Weights of a small image-text matching model.
Model: 5.4M parameters, 64-pixel images, encoder arch efficientnet, encoder norm groupnorm, encoder activation relu6, encoder depths [3, 6, 3], encoder widths [40, 64, 120], fusion encoder width 192, fusion encoder layers 8, fusion encoder norm layernorm, fusion encoder activation relu.
Rows from block 2 of the fusion encoder, named by matrix and row number. Rows with one number belong to one attention dimension. Each number is 500 + 40 x the weight over the matrix's rms, rounded and kept within 0 to 999. All counts start at 0. Numbers have three digits each.
# q: attention query (fusion_encoder.blocks.2.attn.q.weight, 192x192), inputs 0-63
# k: attention key (fusion_encoder.blocks.2.attn.k.weight, 192x192), inputs 0-63
q.84:494499492490457535487483478557479480534530500463557453554466511503524450469454481569470526488420527515528521477448479536519457533493517462533516505478526483508511474444498510504487494493466439
k.84:534463504486539483506435504508525512483536487514519530408505497503511497517511497582523526443434512467568521513518510440482491477500474501524482459519488514496508489509507514516532531501464508
q.85:464480591465514399505470561499478549420483524431507432457482506512497453540490504501522479540488476440535554532539555495557485495464527497505470511472539504520468520476544499495521502511542611
k.85:477514453496456483463450456510555489493483483470500527536471481475526516426520504405514476460473541516466538552466463453520559505519482484499527519520454466483497470553507546504528528465535455
q.86:510516484490493576517453511475509533590498443530484579520521531501487468460488527491484528467510518507479492529488472547470468515552505484505527455545466509519498483510469532512540532512480429
k.86:536451516489543495549516542482476498475530538512492519474461463523521503506539501568507466477517387524473506451495489453519481493489486488478499500493488517496516495449497463511442490462540555
q.87:421493497484509476463538497460480434477457543405518554483503544504457508523499512474489546456492560476455467456529525535457462497500474442462485540456466454498469513546458504504509441467493520
k.87:495477470526450536484502511458503501593552469537514392559505538506474497512442449493489561503489543482519563528513474489546437532534525489491499492520468444496486530569463510474479458432548552
q.88:510514521490469507442509500487399510568527543487538516544482483500503516494473495480488438533485503506455484510479470510537452486535479462450495513500482523509499494495546513472437494478514527
k.88:513519488469532533490493535521527478502490434507515556500509502484486563466523541520482488470497433507441460477537468515499495503488511481494498531480564541495500494504487476521500524513547484
q.89:473529533499520551450497533481425515496519480507485470553478495515516479459477517546501484478559540512468524504487520470462452526494494508494520477531455532486452534484505470469506498486448395
k.89:493480521499548512504521473502471474468508555472474487490503424487529488523506509505485494461520447495517511461521478505508494519503515468514515538544528495529479509459519497492513484473483511
q.90:507507566481504479444570507515472543492475490556479469526496516497480474503501530498504517478496552479480506498465539496559465430440506489502506408493527523572508479449526491454500432506532488
k.90:484541559530611542446476421490510479478487503557500522462501502469535495406557545544507433487433514505436522498571481504481478485504550521517465517538471461473479469548536499494514440523466474
q.91:481469530491497508481496507474507506507496482509475480498494477486490504496484513501529511504538465514549507514529519469516523518538543537497481519510510501494503519558462522489490505502504527
k.91:494500446485470470501485523494523513525521462477460444560506511512469521493483497501508463497487522513446508475488503526535483502514513459507474501484509436534474541526464543452494535517550509
q.92:511501506484548442497505529573472510461525529466454484503489458522502526532492476526491502497454519502527498480461506446507469483495488490502509511492503503513485489523540470505484424500489534
k.92:485516483480452514498509517509508484505472473502528464536488560450488498546467513469527524505532552525496491556517468506477521471508559497517463442491443487518508510519413550465520521503476479
q.93:526522484481490490492494544484532506476537488489489453508503463522482466580469490490562548530474520500561496497487521483549499491500524543503472510527518478459479530524448527476485513517472490
k.93:503519484517436469508501509554536426422538496487521479464519492493528464568535459509525478508467541504524474491518480486468503443445511514514513446504466512469505494542548432482516471500492476
q.94:551497480532618542577516448540539489473509472464505524499529472447513468522484487490553512508530467489492447457551466507453563501480539525496477553487539502509526509460494477487553548559525493
k.94:501517448490439475532526479510474513518460471521518529517513490468459488548529531413514517525504577482513522511476451499511489521514482536480459492556502488482540472474468533545483527472533531
q.95:494502543504530521499469486533500519552517523483506435568504553501482541391499571500489534471541510522480485521520478543494540509482466469504468476442555513500476486441533518482508486492555496
k.95:534495489492592494444475492466514506524474511550512572519485466542474552428499528510514494481491468481495555482498498560458501511523518472494469508484495470460481477525462527465520508505481567
q.96:500501454480406545504538533521533518489613430559474585608464538491454483633509446557542491511453510456480498503485455661600541450474516509484397566426433479503541551551404514447431520575410470
k.96:420472466537506385555518402681496468714427502372458490484459482501499529495455589265567462495471398493477484562534542522420504482439510498513365522467540510503497575506525647468511517447559479
q.97:515490532486599447471439496510520561541557470504512537436548473482479485481449455363467569530529483486477523484451498418518514505524504482458506482469436525477464603512390510486463499471466560
k.97:582472533553465632402472518512458461537511554605563384516415587600445480533472444498470591541410550476529511527478474386598536507462428445434497477471547464504437529447469519516452481465503549
q.98:534512592493340523479443521429454451436407584629422426563575490487516492473585591303565445480552550546488544561423613557495506558477459492493446501506402470495533518594503442521521514451658487
k.98:478487490521637504487523531491486536490554429344538558456529630510558576529473503745386539517384489467620447441468415534557486514542623478484414541437521494549475587495519591521434567439458586
q.99:473488529495497473552387525496539563469448480448516523527503643497516549481553464462439483465458564461493486448549475558378583493597522477423519380463381560566427494475531555565579534506530495
k.99:601610467486426504480500556441521489531467483461488418518516516489567465547534491506547499466516598463522543471510525451601608491442384547514579421474527593552497470605532498551487616538446390
q.100:465446519497385490635492529526444568424610476549532496574502520559503385444511470613573497523509548460439486493451484483463503499505479522558488572502424461480456515435494468592544472489484546
k.100:566504451484482474418574495447448506574463407438443443393539496476534517544607538387484476442579482526476469478484549456400528433516476510472547448539521488534526424518531455497475588426491469
q.101:501462512549530517575529528514597419529515322523495491421502523488548456417533552460504521479534491480479520513514452507486453492465529487491458515457511504414419539450524476530489619519385424
k.101:494520553560488578478501541449467483508496673560494611625488379527409530528466473490549503562538503549566529543464513549540561495493525486542460498569451485505578557542502427493478443515632582
q.102:447511524554559452549536500471470486545507553454509491561491478534473488619481506529477479497525464497505526451429531443522442453518461428503620493482506548475550479618539504520567425475483537
k.102:473461521480407504485478491532493482520537501483575480498522529569504522527488495492567516528534488524543537410553479464450448499513507596488505496578476505429500526497517471550557431512463534
q.103:457583488486445462484492552525479538475445451500552489536474516466545470638560440498490545486522516542496502475475475539590471488562522551529545467464491561513530533515468470542466464481533468
k.103:464523499457564590512453535476502458464473518455530505415511533514561419424516505545461520495427528474500448514464560502554496487474462465510523482426492528563532502533548548558527541481452546
q.104:498477520513513483416525475471500531497486405496476512478508515505523529483547557467593446509501483507499554577502537457441502489491511475594553517529496479476520495517553520471482595438508499
k.104:557514489480434439487549524442457465520545511499444552501480485412468467562476553453544504450562444515442497483514445487449492468527512562503493523464578491475464487388444476468582495493517512
q.105:491469454495432508473521480515462494486492581463436474461551421535534511563464522603563500471478393527449526555546533507486521474539479518502431483507477465484528538574571516452524507510602489
k.105:470463496552539527546503488538532496500536453548455462450523478475520459420574545463497489485532502513493521458502480442392469487486474470429502543491525473515504530527450481535458487580456488
q.106:497500525495556473462480566495461511505490539566598497538490616511451509520512436556492524539491446516596498448456452530538490532541551495492441530434522602531534506466476488469550440457489622
k.106:512527512521456552508486440441476472503501516461537410481536471458500565532495558637477551481482473537513524495496543552499529456438524534515495468548536442552514502454514514520465520524507441
q.107:461540512493569488439523476434539515472555537444510515543526485540431513504459464562563485507507492538518491447488505583505524529530477537488508481470508506488507490484543480491521490469528522
k.107:519495518462517476542514422506475437417486496487514438483500552483499529527466487589489526485524435528496518476531449495447503481484577450540502524519458490538464530515496533505493464531380501
q.108:530419510450472415578493545462522530544558505453549533575364515512527451498526483518502453473502503516466512514482429484551523497465525498501486430482494537524417538517519488490506387605497507
k.108:541519443504594533396438531540552499510479555439556577481513627534549440507466435639473564471453532515557582479471485460532545475481577475519543459495492493471517518540514461523475542524450552
q.109:524506503545460485455435475488516499459556537470526519482481479491517480467477495564505477509485509487475473505462525526531556491528483516487450515507498518473438468488491448552552497498449483
k.109:557479478508462501476492487479539444463462577474510538533469514465528463482508475514483494505536539492498477513498503446510556502510442471503566469513451586464480499573501442513396541457541480
q.110:461481568533534491468423420516420520505463505430503437427445545527474521452444516451465523530541516495550425456436556531445563556555521446457452443493581497511506442482543555515477435516561575
k.110:496519583523498503495410426593456474480500545491446578436472431534519481432523468361458488577440598494474521688523504463524502491574538438526511528517475503506559553487528578513490493470492530
q.111:577491493526497503557558517491506468522470486483495536461536500448433493464543570537523447521525497494490522593571527493478489466549531465502562555515526498577454480515445407554514485543487517
k.111:513469530487453537505480512482535506443536514520481524571465496462475595502464526531499472497540442528527548497489477564529494512514464533500511477503533521510529506468526444471509517471519531
q.112:473510523506495543530501529546455470476544509510438510493487431473486459582465500543508539508521496524498502542545533580585514469553470526484527464490506506488495487424530456479530551486486483
k.112:493541494449510485511458493493449507553543523502533527470491515470485502461482556419563476478576541452471486506490589429553485520502525490470497500475506535478479519533518496473429496550527539
q.113:515472491470534493506537428420513517466515447480496463516572509478497508409521509475472519541501487492542469537469530422436488450494464457483474483512488444487422516452469471514496578520425508
k.113:482502547556492550486446563534490544498447535530575534507552481475539469444544555573554496483482486525440511532588596506571574492568548492491488500431460506546532463485514539536453397518533482
q.114:540472541606448488453543442519516549470518543541455474526546484469469540474520512500469473458499442474451542504549575487477459497533488493469556537493543458526447469459548466531531429512541471
k.114:482517558467464515497517533534465394528529524518511537440514548462444474500548577433517529526505501493464518473446508466492447496532493478605466505519470529520491566506550499526554563463494518
q.115:481513468527542516465536455537502464529517481514509512533488467447512511538529502516530496481538433483482497523521542528472440489515488557483516502576495483530500503522540475492508579489490479
k.115:462475415543487477541487508540452478508466463485495557468548479522503494511513587512493496473485469513471522464534466534508505476505527497505488526459493511490475505478494523503476458496510489
q.116:467558532506505437451487463483522489460550469481539523487489569541558488501526516447493478490523567450500495515439459507501523538504494479516505499527517495515517493509495486505476532493497543
k.116:551462478453508511461528541495466550544468551542493506469509485489462491512453525454484468528598556453496468452491490472492545483542530551534522528520572520477480558491525474482496516513556482
q.117:467445460522422487529497499495499502518434506461558482495529470472493464552467464550497446525479444515471457487525562529461498436448518513545448495524513498505473539511479554523461543446475550
k.117:480523485503454469519509436519537466448551529508485492478508515537502535504538500534494529538440512464520489563496471504494501505522493494481514485493471530532492486533485499449463531546536476
q.118:467482544520497509426524512422616510514421540470563529547464566535490460498473489537516477484488538544575460432483481531495559576520539453551436478480431488439502523508453477486581462547511499
k.118:501499494601551555518504501419538511472482537448563441453538544516477518472466472637408498485452474507481474477503492541524526477446553485547523486462481509493497530527563557543471578489441474
q.119:461448573437520484511461610474416470463527490446525533557489448477526489544581495421513500535568465511524528460452440434457447522516467536510513466498618491469507469574476515543444535442483550
k.119:478529424549463534413415409524477514495539507418483487452547531548490556525488503527512507476446516476519563546517495528480535518498503518557523487461505471513524480502456521512587474585449462
q.120:493397429510368462511533506492497559450531574476421508475488517494493430600519385472519555561481510421550485493467449606487509501532524533431536442398388548472541498393408491497523530545474501
k.120:599540565560549547439532569450604433635497415581523390509485587517465456476612439445554490453537428483350496521557467415666542409433387452437552572505542449540407595533468387478508476477490491
q.121:458529466565575430427552375568479454487443551511434371366606453398477549408435490474535506422450473528512491579468563540448531469554542470501421584509488444510445561523473538468494536483586507
k.121:458484452483464306451574418486493513487483521495512407544440428566501421566606505227566572461611460499476501562394454501533547444583416633480528463490347535498528585448577568578435437581487489
q.122:557485557602610518469374450513589409541494531519458466419574481556536521393543487527506477421515523491352510551453595351395581524452472502478560536590582500441456482558479458485523513531520502
k.122:426427431514553519503438518483649536520512499517576375522422560440555447587534359481474571574415441489662458520495559495682577523543449551445447457516491589543571538430430651536456481582597478
q.123:435549541471391548632491476474528481421522470558413517544540476515547512595498498398669546484567422502524514555550501624601462420544501520434506522484466572506566468528490422487497483500590459
k.123:491505408505522559511495467467512483552508469513444531508502420530446508496481466488451555437473500537471492556447511543495586494479575465554482578538544461396475514561462442508542488525533512
q.124:520445454493512544478411394492365503456542548473432539438489449560467590533517530501446530468559446457462530600536638438510512461557517426527464500630594491561550504535498537488474362417595528
k.124:519507506551457429610562557480571501515511400565425610564445517522481521476506524429455466542454460450506566486537420546484500539530470553536475540558368552475483473581529465501491458477483548
q.125:501468508472492534493569546481468553617492515514549496508534501461472520550455507508489487557474461541503500538429507495423525542522562485471508598450545482451482443508518504518506545464528559
k.125:455481537514462517548577488440457533542611439488552617549488574490551442613546421496495459487527503489553506561454400543496425520525514502478568662396502507476550489454514482523460579542487547
q.126:444515554500328534459521625560406539419536570543488506444476483565502510585432470598602538514478433562442541579553475555505568443572490573485577519446532561505514551513500513488530496520577488
k.126:593500497459538554510489446520597497510478397474526400498512516482543547419572529499450489478523515465488480455506487405539541456492447436510543518457559561504407570408502416545436478509510488
q.127:511465457500545531416443455510524483482463490525509502478531574551492409435506505483532522535495544494511415457478521466498588506596536464508477530484487465517485489450490506499560586537479556
k.127:471511511502466557532524455501546553552468470507512496496508553499509530461554529524510505493458549566454503488549542562556496494461560464468566483448514411561486525542461460433482502431449439
q.128:437499524565538472556439499516504506518439543493484520539489510505539480536478515533489491514469496458544491441504501562447576519483482500471488494470506516509537528472520547527547528481564588
k.128:493518537555490502497466486445496539511528518462504470410535513569476512480473400454502498527431490514495503574431453406480387510507517441503472441425479472467518482533516589519443504563481549
q.129:484506503467442445523569567459501468460518470553492539538504438487516520517541481430521554494584555482479480565491457578499479506497429502522506449495498542512529550478500485495537578379490497
k.129:514534479541463496457481554493465520532474537420481438452531516487520513545486537478545452460496547495444579472522488422513560519463538457477447501492546485476525449469527464553470530485555462
q.130:534552535427520547593383592488536518471474486500544527483547494557487569537564572649460508484420558517500499572569528467497517457572452485482489497570528438511478502505487468496459458588453451
k.130:477529505497543517450492577496534466550445488526466496480493454461489488411541573570575474509616526438540509445505577444567562525521386520564500494475527543473555491551542445508531459511528530
q.131:456556551511478523473499532521505504395507582510555522541467571504436498507488527599554461498567569521571508538500531496519511496539559516483539549510477525508487465390453498507473571470500511
k.131:536520512537487454528548454485451498535549485449486513493501452554491496572568473541526549495545502556508503523495454485469441485494467480552558557494568490479464492491526522488504469509517429
q.132:497498552515496475418468543460492466472478489524463589500492495506492554469475438499515512482529507488481492537500463523492434474504461488487494436489482516456513491521436464492554486498475484
k.132:513521573486471523503535444476582482588517488535507497526497511500489482486496483524549453481529489510485461486588524492512445552506537453481546484470509594503479482494511476540524542598452467
q.133:499510501537531499467499506440556454436462460480459500542507518469508495509512445538534523486527507527529528533510512609514513482501418512556500511517449519479463589546445455464567537437474498
k.133:571500495498478501485533434497520479522490516518473479475502499521486524475442495487502550496497471519505507445457494503509542449538515498506510445517458534504477487531510516458391454524524500
q.134:529513488480556508486552453547467507558498493459469466529454608519479434457496548419457515503539487511511477467465503504529485567474578535499457458506545484508536504535531561503505511485459469
k.134:464474485499545455516531520478456517445494507394482471484553478450505496498489515480470518511473535498527514512515425540558517527511527492507475544466496507449512509543501536490477517481492488
q.135:495526465532479503521518523454504519481550434502582483500518504532439501501479480532545512490489463476471512534523498510502538474524440558476470563504481530517488508516486447501559544514491534
k.135:562512476457455537499592489500484527524517538539495564587521410500487521582548502582524520450511483511461510455528490541431503473454526514478432484531510461532468505499496420542528525489530442
q.136:490479527524517565479465496563465480467451527469480546458455505451551510492530501498513552500468500454498475509494550580508429467511465496478528460456529530556507510484515523533529506489490508
k.136:485543500546546488484590488460535482531507503558462468513491464441488523473481457419472514470530499511489568587486477537599423498488459499559495478500504474538512512452487549449511490467546505
q.137:501552465547651437457450451522507526497491588453529464502468590468509495427485513462494527535477402496574537354490479555528458494461569497466491475484465512500573467469501522499478532470570561
k.137:402458563549534529508583488481484508551498489509513522462536435488535576551462499465501477524453520450527474551483537504517484476545512448487492549498417440524486585546457566478506490438450422
q.138:481470431512437435448524560509431470515517537494492509510523434515472544567493441566555474413522397443479574416540510537527473474481424550564475407539483460507535534537461453491528472507525544
k.138:458537379492461494440458448571498484482552508485483563440546502485496394572545541558514550470497456541474481456450483500449461534412517492578532558464502521540512423578501553455423465586426471
q.139:478508508429466475465496530483539514486461514511437486512554492468526507510466437474522549431494531522513476463483502473455474502536496535529513434523505507500543561484477509521537476462541570
k.139:463484478563563528523432462507545515512522515489515477391515524542544423430527505537421490504439525508493506577481517426520517515519498452512512454435471489505550464485503572542487489497445491
q.140:533522499537526422485554463523502491472549464514445475433552429462516518441524492527564521475509460495473526496494476554507473502488464537521511518516465505476523491508503511462542531454552496
k.140:539485516461484510542602519477484498530468505601524540582550501540499535549486465448515464512564497514535431477511523523458503495513531552501471569580524481545476566537511520477528460520503510
q.141:492468514514468434575521505495579507467480512477481493536440596487482447525473475388487529503539561444515474495454491553500568520512493510508461440502414490494488547532538464469501497500499474
k.141:514501515537545524437434546446544440503467480465530460428460438549526509475485462459403469476457449405489448556527423492544444480525448481465563521431502559456474489410590555470413490585493530
q.142:469549470537604417488497477478444525517512523511502416426482498492463461484513495503469502487515469476561496455503557442503452452448478523553415496529545474466514480474524521490470483555555548
k.142:467498503516538436544477499473529528501488468500429571483505543497437552540458514422483474495458495527454522511493500545408484477534519448427502495551452463488498455491513519429524394478476421
q.143:484450522536532520488466458550468491490502481464466400524468523509521489479528549482463548513494521527496560510522514508501481548509473567498495517468518484488497502486544525541510479518514486
k.143:468502456512462518481487497475510551468459488566505531454447450557464488459522484386447562485476538499455497524530505488507550492492525514519458453494452461448465503515529558515497476507515499
q.144:487470475489428522514556502412563571631515416397543421502494549427515453531501465473537475463412483522566529450431409444576474579502537522536614509536464507489510420506532528526596572599445414
k.144:579507440533596502434455571462456540531436438512521385434566525517623544470509560471469490498584601495535469483555463411525514539550487506497606493448606487520483494483579501487651609523498481
q.145:511438436496535420369581464529595476649514437482465434458484487452478588392437468455572524490477480488507400505497541466504585500570525495498527495441484538473417467491527523519578514526515502
k.145:498517585551489454554540442532497541584515439496496619547480580443387488654522499362520486476482582457429556579460452558489487484576544449520522528428416527597477543515490427494505321603533450
q.146:541540521512389558541564603371655485503503471549633476543478652509497435554563447558460506426473630493410514443419544537541414523470510438454611401505586596579426499617522449546444487497457472
k.146:541459442472500500533450432460503516460509562473469448467568474475502516525504482497480556488524537596484454470439530499527473495512531517547532466442597467436553487526456519479457399445540506
q.147:487457495466558545543407444504497527422494544541546572535537468437447420555426472530515476503576535457484473550445505435443603456566390454494483418437510418525447504516493481580463438483531487
k.147:545445401469673541446549547516629520542531474522485478488554458489498532522516443655460568502483482551516480465502494403479611488466504493446602539532533520488517480472474449522461573563571529
q.148:438461430438515477504520546477555511558488555493498552513485428457531516470454429562443547571537522437507494454493498520567549480569480480472542450518644446465474504545435525530502450494541503
k.148:486509545505431508537480476450431592447511469485512490406527427506414552469497509395448557454478521543522496502501495530414494468566519558505562488599529456529492500540460515528563510475536441
q.149:496498471494543468436515507528569487515429571444548421514500461427480517493510544577445558535497413510490528504555492498502638521489492502486550549527473521439499511476498520489506553521498541
k.149:498544514589458550534456397523481499541409595470595597506492456512536443573519484402503460470533538483421503470473487445449515433525482475516448526516506409533425535479452432455505445466469479
q.150:487474513504503476532543565538460499456543456501546480439535508511533466451477527532512514505452487454559431520566487464484499526478525556525526512475503468481483518466507508499479545564393454
k.150:510424500411457481512528474515570514489606421468467516627513476465530417523493442654535443499504450508533458489485445518543442538511543486533523408564487524442515521594524554516487480581534496
q.151:488426513481499487547561591512510535495510432508573490550437540479507466465484451483550502512425455428509469454544435516538393564487512535510482540489486497463490520551459527470449477529446468
k.151:538499496570443497456509439456527497519520496514514477534486574475452502439435525466439530541573561523507481475499499499497449481555508505550523546435534479544501490518516567482482494494480482
q.152:499429494539501433475514519492496522531452508467444547558501464492525495473496497483471526424515484465450488504488506533552475508506511472442483466502548504431538509533510565509494442484521490
k.152:514477503562552504546497452508442500498461608513534477438509492425472538504510554449496485534478505475526520519527521440531460516477506489502467536475486514492555511506469495499495463541526524
q.153:547544489415495494513452497534487460500476543464457369492519492468510576452516507484512485555497479542513499399431498481475506504550506468510514523498495470455478455500573511501515516533509546
k.153:517499448537530513612482522476492524490510455497457460473536475511524492468495459468494471437472551496502446483444449530467477473527493515509563502533471460434507478474445507481461580484529476
q.154:477520461531525500422540523491480503489563577452495472435527536466504495533480511476532492548477480511521486548532497450464518467548500534446505538496458513511558464498480528509490481519457511
k.154:458490488528483483558457496579502464474478479487473522530546446481488505463518483508537454497482546482510483468511467528506501480482512488484461507484481525490568531519497489503450505475487468
q.155:511496567488449509508470534491483494514486512536498526514486456527474519550501503545497453565571470477530493509522442490426494487524497478499410521514536491468593469467494541478424453482477488
k.155:512602466536448453495484488485576473420499497459502497506532459489447518507474494500477483483574564534436480508484460579533529414506516495503437412519514417517489525545466517460452546470511504
q.156:481490506507488521477472492473456518495464585466509458586487468482552499610470495440451541522517482472505503573505471486548456496557547505474469494474476517431512480484426500485525476480562528
k.156:507474431505511505579514461517476472487524485526475576468538461460506501431471529467545461470512522479404542547503514485451517517515481479527499447506526480465491477501446464460451448480473454
q.157:495451491522518435485484509535489493517474440502492477554488492484482540478440547567496489518514460481499533492519467482552515495529517538521487510529514536499527485506496463499493530501463522
k.157:512477459490475517505486554523486457475494520520521510513489490517486521515503494545489505479470511468482526462526549449494455490522518484484490448460526527486492548463488536504488483505504537
q.158:526404562471488539484479450467492525540501426471480519481504529531473493466481478433506448450475542488480494550441510497540508553472489526539468549438506516483522539501506479512563468488511508
k.158:495552549457613491444480532483495541517519510578491506502468533517511503513476501517498527504449477486514527548507507505510486567489429507519510556527566535474484458534464485547497467510511504
q.159:478480505534449412514502439495399517508541561463457545492449475530522490559438503518479525510537537435502516493499460518506484489469493509518458505453507539481559500442459492470443422530508530
k.159:497540514469458546553523508538521439485531517444504520441485505426485524467501537546504468467507545491470471563521517515466535482565472465516465492536479451510457491537439494519450494451463485
q.160:529513516476442542494499502464554470503493474472545525557500492506581497493549550539435494536520475488469493436530498560484521504547477480502479532533477471472508540455546535527529528494486540
k.160:456518520474510469441396520502476536535540474565454502472518508562477531574465462486463560440574569531502486541515474502502466477512466508467561480485476500518445538465515547508517511468475461
q.161:547452438450525514476513502530511526520482532489504533530481499533483513491461511484472499506488544484501533443451521492525480475494507503537585480542514483488500478485485476513535485512465486
k.161:498511527523576545480446496484511466465488488432486486441511458478425467441502446469483500497511532508438485510536515534490475458545458502527490462554468500469458443472432537511497512532433522
q.162:512484531501431523475480501512428501548530553462484517532488476509514551518467515566428525559492484522489515417507495519480508494516484513543523473519489476461525487462472491498525451528574547
k.162:495496456441576513513475568495518508523534509451446556427508483559528547444508544536551497452439555543477437571463536479464494529488518504492561480529443459492483494541461536507523450571496441
q.163:442504486464488565579520483467481555570527418515449582528471501455499498572507423426512517439441565448438495537543494461522539538442492527463558496486562543476482495515462470477439521489576369
k.163:498495522535577532469500461475493470510498536555478452539448483485511469529528494469554491603534470478463563471459534388579449496491456451505515526536511528540537492501498501524488436513489546
q.164:506558402477496507420550532512562450489525440520555512463500479561499410521516506521471494452466438462438517518476476460549431493479474426471528487538460495560455541512538472555518555507452549
k.164:518494514497505488526454460531461542444507496499540513487561497500517497535511495557517521480492471506493449510530507479473489488419512429502527472441551496473480448536566488448501492509442523
q.165:468457486513542485482494500477444477545489476459490520505454499467497502528501508568448479468525556511489505533485488563526519482517474476550473456495494544469500532544507490532482523537518436
k.165:515488480509552516494461559501523476499449480485521529483476519475447489470512528477506488502400459496465494504529500457451525526491480507461458461538502463479486509436413528513543462506510528
q.166:525516450517549522477485440463502487485540541496490593533463521489463570494554496482496504481449567480465466493451530536489471464497491487436521482494462516488503525424491504467553510507573483
k.166:501457518459516442459474535487511516540495455508536425485450454534514504489487533464448528494474510482497484463509478487570512508477503507498464508529483516465510515481475491516500527507516496
q.167:508459488482455463511465509527538493500405452573505534568485516450559536388478489500515516523496517470537506478488515514528488548485475473503442488452519416492485479557543499530494482485471507
k.167:551484504547505496422493450455486512588548578533528442463486514535485472575523473481481507521515492481524534548548510509530532501467482504466537486500511486530504451471508509520469538490475531
q.168:598584440543495603545447494463576414334429518620481344421500603513482347472497524519529486528521507495461489575565626416582484480501425472485428510523556482538431551509631496533555451468406514
k.168:584501457474422553439469458483554550579433456475495463443496578503525503510577493424421539540439471502555495511540422407468435522523466445501651421466498507546482550517516501561616638585522406
q.169:514522494425464560541455455459445466472437557557480514530504511477505514533521564595438486461552518468412483427446617448629447413551458383490552362550589495503424499488462481474469437445486497
k.169:455450447574421598551517528492555375497553398534526494511454590517439451535599535491597567470518578500493504535495353563522548489543518485504523439411499516469422534588460481446561546548449476
q.170:474497451506603444431460475481497514572523522502552533592534503575524447544512429406597514523476413504588504436538438473497451467446489525528469479498490475534513471557441496482516512538471537
k.170:471407402456512435490561479517440497361465559400442562497469491489472549539522602565525516475518543530539469432538590482498494445592472431455482443524513478501499406412466494486495410394488495
q.171:488533496523373565615439576521418484371440511466561562451550576581494563492558522445406521544524556528511515455491481547527428469525524518568467481519492464458446496532466541522506497551427574
k.171:478555514542510453499440494575511424445463442569449520625482545461492442568479498539554497450448549444472473422472442484550508471431480496427538525569538548484487530471510488484476508487447401
q.172:523514570527542505481434497497433525433500577524481511463549449547521563417470538422473419499486514427448515539556590504513490542494503535460509582550494477479467530527541507480527590479547551
k.172:519532399508534446392534471472531493584568528462564631561512510447459445478598472581493475483481559500562515476549438462477492491517519473544478484504504490533561466518456430461436459513590425
q.173:491522510508445501506441519549473503430511508461509576522474520543516427611500435438477544478498512476517536482520450503552377468520529537527465530477573417413527483465521468461493572517399561
k.173:564516422481556491502469480567535490503526504506473439432521508465575512517420570493528513506488551501486510553514557494488602502505452547506516567469562515517488486465552479542389521522490512
q.174:532510556546555574392532446551578489469530496479539528536525484480433488413560490726462544503468428481559522491439441499472559560568584503484480451441399493522539529516464483473493452519645517
k.174:591511501442441544471486435443486532503448503489437519488561546557534543490488462452508518535503475559472499594462547551493463432592569550465440511566456484550472457421489499545479513478423540
q.175:514475447491535472521500497488575491526521490501479471559495507535544467461528498510509465483542519465499516464472506457511544502477513413517540488500583528511507465445550536502513446497471488
k.175:503475546468505448497451523450535533570479395494524493523453555506549486421498478433501492549450546478488496523548514514486477489453499533469529508542543513496471475466446472538524579468504567
q.176:480473479493556418573543505496508496498492500501512462479540526437497465487479494402533463502522515504539483539558502440456509520445486487500567483580517544506487503531502455485530519514494488
k.176:539439519557468450522519513518467476468528491501491447561464515421521524463544507567491501553485445497535497386485502483484560539482509537476485538451467555418473494500521421455509499529534498
q.177:570465499577513490492576515564387441449481503439518488528525464498537455545495557410503496545552499535510503558544489461467505473530490475476535550504398468502459540437440472466487594570485513
k.177:548492469517492522535492514486533528466464538510547525538552555453443462560551607514483497483545544530512479464477506471426474472536547450511506519545578524448509541533504495501446380509540533
q.178:450508487448491467532464482523465493537451507518476519524490509512540487408505519573497472497451473454519497489482512463502477484466483469515499546514563486469551474545542582503466450492499518
k.178:553548600490553538559475559490487455467537482480431461445506507527522475447451451531448504523546549516489522568516501563464480486468494501484502516518506530499528502516489473530487564482543515
q.179:511471531470522463501495529474534522443529474501495462482526569489525526405499433489488499474488471513527475476499492521546506488542509494479510497510469470476502472520486523521494488529473489
k.179:477499478501491486445510490474482504543516560595477404481553474532494492518507502458496494508499487479513517487478493480480513507460501522493499511468518509504536483445507531493458547544543528
q.180:479493451449517559476516499523485554497461456573481556532457458519501491470461507552529480455494489487463556524478541506491483502481532461423507528488547541485469530482505497542584482548541505
k.180:521543508495499467514502533544506495504435476467492485490506517530496499539511453483519461528420498520502482480509514437547517526481543550501484454479527479476467507462473465515481507498555445